Rows from block 4 of a small multi-label image tagger, named by matrix and row number. Rows with one number belong to one neuron. Each number is 128 + 24 x the weight over its row's rms, rounded and kept within 0 to 255. All counts start at 0. Numbers have three digits each.
After each neuron's rows are labels from the 100 images, of 14848, where the neuron reaches its highest value: "strongest on" is what is common among them; "peak on" is the class under the peak. Only what is clearly more common there than usual is listed. The data: rendered made-up planets. In brackets: how many of the 100.
# fc1: MLP up (model.blocks.4.mlp.fc1.weight, 1536x256), inputs 0-255
# fc2: MLP down (model.blocks.4.mlp.fc2.weight, 256x1536, transposed), outputs 0-255

fc1.2:111073169083146161110151105117114140147120126079148095106150123147121143108156107162140179151109130119173132162115083091109159131137110121152128180133106113122185116129160138136148134176082146129120138099122126154129131099150180133115138169121084128121107106142112154123148102115128101114143151136154097150108141119113117119111120141151125099144111118171123131112187164123139101150177124090157122129136133135118133165133119140144138102112153136104145108097122174111122107187143127123133110179080135134110151176127160112142173137165111106147123094113156096118154122125154163058122159117121108150171118124124103150146120121142086132172149111153113150138119106146112128164159102168112142109095059124130126141122103135154139138123139151087128128098146115119125145108135134
fc2.2:114161107186162122133119102158163121109136153147134101162148137124133163130128080103134093087137134168098145114154133138103162142144120098123164011134121159135093145132157120116129149114157105106138142121158162088152112159148129173120118039180085144100123165121142119118128092128092149157135106139140153134169101130125146132122183085107142103124143116158118144122124107126115173115103148125102185109125122113156135126110138146119102141124156093118113114137157110131125148075152128140168141113147083146159108122103128130142137115139124150105085132168147130131185149135099128121112106136151127133135119128142143112124124138108147116109131088124143192146123160121134154100091110112154117126100133128162132121156126114126136140159155129142085119115122152113106140123142133
strongest on: rings (100); cracked ice world (47)
peak on: ring (87)

fc1.412:122098090150130067129129181134115114108164115108133130155088122106154168124147137117110140072095132125096117135143146074133130144127117091182126125119120141151150148152077095106102120124106138121143145114135165075167146128149159170169126093097126103123131165115110130120118123127136174139084097116137143132129088128119161113117149122106135118117144107138161158151129150146106133115140103137075136133115141119109104150144155138106105119101131106144124155155114153103131110160155082094123109121146180135118141093165129123054085156121123127168167110128154138132164119124119149134153163107146118104129103123168077133115149117120154124079131124135169085129137146140085125094168122175135151148114136110128135168134117136109156153165130148110115149111087111185135145103132153
fc2.412:095098116148105143121120122116107118145186136137118091119086149118163113106129161117126124116153142114129111170130114145152136129134125084139160171113108136109097148165160157128152145122143100153136124125109121124140110133124144132122139144121179138127124155115135138133051114111077127129138128099138131115090146155135089182134179100140118090123112117130123156126108146123122164108151162135140121119148103100160138107118121123122115143075107115125114161101115136123132106103101154147119136133111103137121126105099112109153103115207105149084123105070095144124241141133137120114121118112119130091125140120064149125116130146105116142164136176168090105139109150064112094163091142152108112135127105143115137133144130119103137103097119121097138106121107123096133136151183121
strongest on: cratered rock (100)
peak on: planet (100)

fc1.419:127135114162126133128097118164147165126156145130134101167130124080115189141132122113119151156138180132121121156125153114154115116150105131162106125109143156156195094154134149112156121106093143144123129150133150118163101137125123201178106084098100133163093139137105139106105119130113139110161127134125116153156155112086154126177183144131123138125110119154100103125166129159099126135129174156119086138118153116103098135140164126157108110071121148118140137088113141108156146152159107109124099138111112120123126156138116133130092123136098124140120121078166153117128154163151157160141125114125133127140128145140107138124112119149098151120126111142144139058135145106129076142123157114136118134058128130134163082182103182108098115134168092120107125114126109160161131126156137
fc2.419:170108100108122116123146185094095116122116107133124166102154131103102127113156135125103145112077110133120142096133136111135153145127135129114119086115113111119086128135142098126115125129110108133185117106133125133115140110144145176129145136139134118144148122116144123128089100109045118151117106074136100136100074124174106122069098126132157103191143106141140122120122112126122132102107109110136150142132109139146146115151133149146135126140084099134145173144136177114124115061112136146107138119148144135115127119141116146141113140206158098108112152117095101139214126142096110075123130107128094101090115102067149161135155136128158150133145138151105171165132110120138115105139118116131159131142123133098141189119149131140165117095136125176115115132109125116111121150145100
strongest on: cratered rock (98); crescent (71)
peak on: planet (65)

fc1.200:119120127115132156138115150137139098136126081092134130130119133126145114112127126148144135107113123129143146086131137094109142159120125127148119172118115110105186096133177111140131126143139145156108146122137168121086141137152140139115142184112105122111117096139166115133142147094129153157134156097109126120147139146136134109105095122144140067156168134133130137110120099120123091140126152110124109120119127105112112102141143156135095131154153100122168073092146127110109125159108096155203116165117144115122156192140122121128139106141094143145095081144161124130147133170133170119129146152158114202110105125136146191126073103176128132114146105129167152118068148181119140170158147106118117150090112107136131147121120124123129178158186131103115179110133153131158157123148129
fc2.200:153138142123093126097115130139113142152133132154121043142134119154079148129099096167117126101110121111115136184123128128117119135175132125139122085121140158161120109160167172128129154145141107126124124179102096136150148121130140146144082073187099144125074152147118151119105105145139120133105116121140169131144115146134128125114151115077151125105115094147107111125125157109118219134137150146137175126137092116130148155097137160113145120112120126109163130144139125118149157083112108102127124141150090108149113126146160123118126087146102076127118131102161156100175126118129097102124095126144107098158134106093110081125141126142128099128056119135112133149174138120111151115114139144139161119118096102095109112107104090152127113141152131146105112132140104075109122086136134
strongest on: rings (95)
peak on: ring (38)

fc1.630:144118141140130195117104141147111121110131128094136127136131128134108122074153141157186108127166125103180131110130129136118128131171114123095172136152180124118127086139144138162133115163143082135135076131145134121112163121167140099102141110126094085154110117161114124151139113123128143129159116122187117125147126089147131144153145119148119121127161112141110153107144140181124122135159102099167126143130169128117155135078129108139138122126131158116120096091128111111173108084140144093103115156137117113091102160153148162128126131142105096118118144118170119138183132129140152142109116153118146155133103104143116173096079122182122137100116105122130146092098154166159169103158141104120163112112094111157154109168149139115158131129149200110157112109171121154100135097122130
fc2.630:138128147130100118110124132119168132134106135131133105140138142144144147149113091107097148143096123158091150115106164107096120121115125118146137079103085155151136105124126120107117184110096127113123125141136153143116060141125117164173106082148117127127125105135134149122199100123138102133141165135122150127152112126146140084090105145112136109174125126138118119127126128130134163136108129139130155101109120124112153101142150162115132136104128119116151148176117120096084144125088134114172147119132157125128142139100105128154170120091124123111199117172128087116175135118095119103140101142142135116146128155099168102148165177115105113097159131138145194149144187144140086139132098133147158091135144151128138157106107105153143128159110143160094163117093128054153111144076117
strongest on: rings (100); cracked ice world (77)
peak on: ring (97)

fc1.63:160137094152143116129165139112142110114144121118097128159104100079137144159152137075133110121125159170104196125134137149151100153135145131163121155112142145116112114130091125082108126113072138141148110117131150142110151118144083141178117118135141122164191118147124122134111163141146118149116124129146157085114116123152136089140103106153120116138113133137114140136118115135163110145164126123112119127105154113109150142135152155104136131147131142136116194113056124119154126154118112145081087104128110087130141128173075113152090149135088160120116065071081105129124143136114154134133146122107119114124143142159080103094098139128135097118144147143148128095104147144163093154116161130120142131131184144155140094146127123105147154133157111053126129162117118128149154122106095
fc2.63:169106192120128099141082136079116140142122124121117146152105111168110127098087127141134138093124117086131154151101110136135142137104112168121156209117091120170135135099102149146141103130134152147124109164115147124128124125133148130147138148120123151146124126110113141126068141108152099153133142171134112100110118135108140168065128099111099062094112154137134095093116127139098140126104102168183112111118143086134115132108119174118114155112142096111144097205100115118156097117118123130157126128140160146139153081107122148128102137117151122097137150148136148111225112119130132090124115113127146153162107123097121136124129101143126125128136117172115069104111161108115096133162110156119125116149096099146172141142147131123113129119130132147138135109111142126124144144144085
strongest on: cratered rock (100); polar caps (87); full (51)
peak on: planet (100)

fc1.257:143146137157127147161134110147129128125139113128118159171147111102120128132113137056159104141102115113100158069124141136131122149115133107136168098147112143168113124123183136126089129142118143064142141107117100171089138095132132154133135151119190123115111103110137147100145132130131125112111078152124125110082121101195149133152148117173166124132088104100125119130105195123124145106149115155148148134154131125138168171147144118167119133150109111099110126134110121133147091152126134154110127084118114106111098107127062172135116170156139110159086133137117107150158128143076103082137112114126118165094135142140138122134136103147140118098114121143146066098127114120085133118113127090163127176155148152139120102128182138104091104129146106123140106130143146152154138147119121
fc2.257:095140079117130130122144133129095138093134149117127148091119131136168125154132162131131109130137146180124063149129127140127113154150143150137129170119164136118098184142112127137121140122139134136106111109120134140128141143158134118148119162094086103125058110135121108158075181139129131100128141108135113141133148145149120154179140148107134126112131157129114142120134124104154132121158108142091124147135120106132083134116132130128152149118197167130133116075144151115125092144132150111116139155144101125124144115105191089104169118123124185143171130112127170094186148155151110190131143063131135142101128125111128119146165166119111131140143159065137094142086110128137157125162122104107160113112113136111113097143133103104122107135131135120131141135111151142052104133119072
strongest on: desert world (97); crescent (75)
peak on: planet (95)

fc1.305:146114138129154103145102118058098139133113143151178178140148100085133138099216112157099114110095143136081145132138104162156123082111140096112141169118126126129125106124137134149131116139115186157127123128113132134139136189131135119133146124169125109100126133140128129126156072120164171141119155119132137168175126151144111132152152147094163089164099076130151104135140122157123137132114099099096130083141155104109119157125122128196127134132158151140104123136134101114136111184146141130089113120119137118082115145168100131112096164130140159126153142117136122164137116117133129096146105151120142132112112155083116115129090125138087109138082117135117114097154118157160130143128125109169155129203174144143119094100136155160124128131144101135144123107125113121123122133125117
fc2.305:098128116152123157098170159143160118089146113121130086072117147143082143140086129142144169106165110134157138140106149144159148162121116150162135145125147152144143126102121146118127093117151096123111137162122138128123096147120128133112123108109140116099137114106124106136205159121149138105098116143111110111137124103121157087088138102127142173128138124095114129106107130113162146115118119132129134121113036099150096145117115156098106118114150120125107117079155126125163119188125088145141092113177126141169145123136086118102165122183089132148121116108117179108101135127125153139113084141108109142110130139175102135111145124138145146130088129085133094135130100132112152125141150128086141133085115130085138158161139147136107083171109109138109138132103142164111165128132191
strongest on: desert world (91); crescent (58)
peak on: planet (67)

fc1.12:124132133119113124093143095143114173092139125164110095142109139143131139134114129139151134129087114109136205057077073137136126127125148121152160178118134091108158121124150142155133153127161143101142112148153077125149118114129111147110132142113076125139095126101074172117126164132137142133147154109125128130159129114087127082116138160135167081150085082126111142168194162120125117140144083152135143137086136114094172112150155155134097133151091126119096116149144134114093129134126127125123123126147124126169155169126154160125143151112065145111105126111181102134147135143119123121146143133154152135131126107128148129175129112092094146143132111153089139105109085112138126139158149120132120136131086118132113131108120138126134190101145127113114153094170089141142137142135159
fc2.12:144160084138149133130130107150145128139132126127099085130136133087102164134139083133087106109101133136117135124121133140129094120128086125108116006157150189097107114136171134127152135127138128153119125118107154136130150157115141157136139073143089062091119136147138129108112095126121162143113119152122128126086126105185167155128110141164104140098177111135132117117067136147105111109094141131131129118157113141109045155108094131110081097100126113123156135084133118130146145081130124141131101160134148106129113130128163098156109135135156109137105139112139120126161176137125129095137148133124111141135139133117119136119132159110150126110107109135127157161162117160127132115139134125110178134126109165122145131164127153130114127083121137104116140135094117072123107080146135
strongest on: rings (100); cracked ice world (47)
peak on: ring (71)

fc1.437:118112087132139167177159183138154123120127120111144164130097109120127152175125146084113120162161141125174150129138129069120077195166130170123146090138106146170129113068130109100098101129091124139146127138114103166163147083128114144146144150118100135130104149098112116101140149106138095142120128124090131134153138139135119118147124124105116129161134150108090137121181119180157102113141153147139156132132122115135162124143130115163157132194183146124135109142101160124142102109147110131119119137118153146119167144150116114143074155118116103163121097111111136100174127145117117122130131091094135132135129133171105133145155138140125150108126116107131070111059119126107135091120115125136132153114202133163134137157113128130133124102150105136128125147125126153121179170107133
fc2.437:190114148126123135129114110126049142168117135141110104117099135127113123086130122175143123089114101123101135128120156147140173124137098138134138218114114094144189132163100120134135108151126145142114137124124125126129088134124138148151131137123161119108142150129148136147105153121156130112094112147142127120089146125115143157119096114170145148088116181138129133125098115095132167127117135132147113123147170160118077112112105146095123121113130113122110166158115121134124114122107104129155115111122162095139125137113158120110144078145154177072140123148124141128190115095124144067126147170126184150151113127092134107149115103112141129135169113144119100115102113113128125158133116104120090079163115105119135117132142120120109130144114149126127155107094150068160122075125061
strongest on: polar caps (100); rings (60); ocean world (46)
peak on: planet (100)

fc1.239:145093127118155133121104132073132155183136109108144107085147145135103117105108129179135151115112155141152158127160142107122139190107141108134127142146124127166128142157109135110118090127123154164099080135165111167108139138133163114139130129138124143128089080098128109111127131109103152148159131104149098128181148122142110143129080149105131140164132163133123146130184094172104137129147107104151134145159152116132141176134151129153133168145145144154128104117159138128122122106114161051134139111121148103154182127140117123110088162142142126128129167136079083128137119124101129116131083156125138157115118146186117149161143141109143108087150098123139079131118129147134117148177122134154120152109158167090123134126199106132140134135110141157135138136120111127079162162101158
fc2.239:098137135122116141110165127133163116120120142132140132173088118138134146129120129125090143061065125158109092118143127142134120078158130164126134141119128116123172091124147134128116157155139089113160185145102106124094139121130161120120124129106118150119149181144142104108143071130133122167119124125155163090099110181110128081165180126135128172110095084104128086133124098093169120168120177153120099144113140125098125094141110147106168122136127121122128111103120123140108141145106137161131128145111112104144112139113131134125159146175155114179138134087164108144098120097145143134136154126129126130168164134101072088142136110157109147132112145091128123127123137106128146129120146156122112090146134098141152138143097108145129081113151121168087139159108110075145116075109092
strongest on: polar caps (95); full (54)
peak on: planet (99)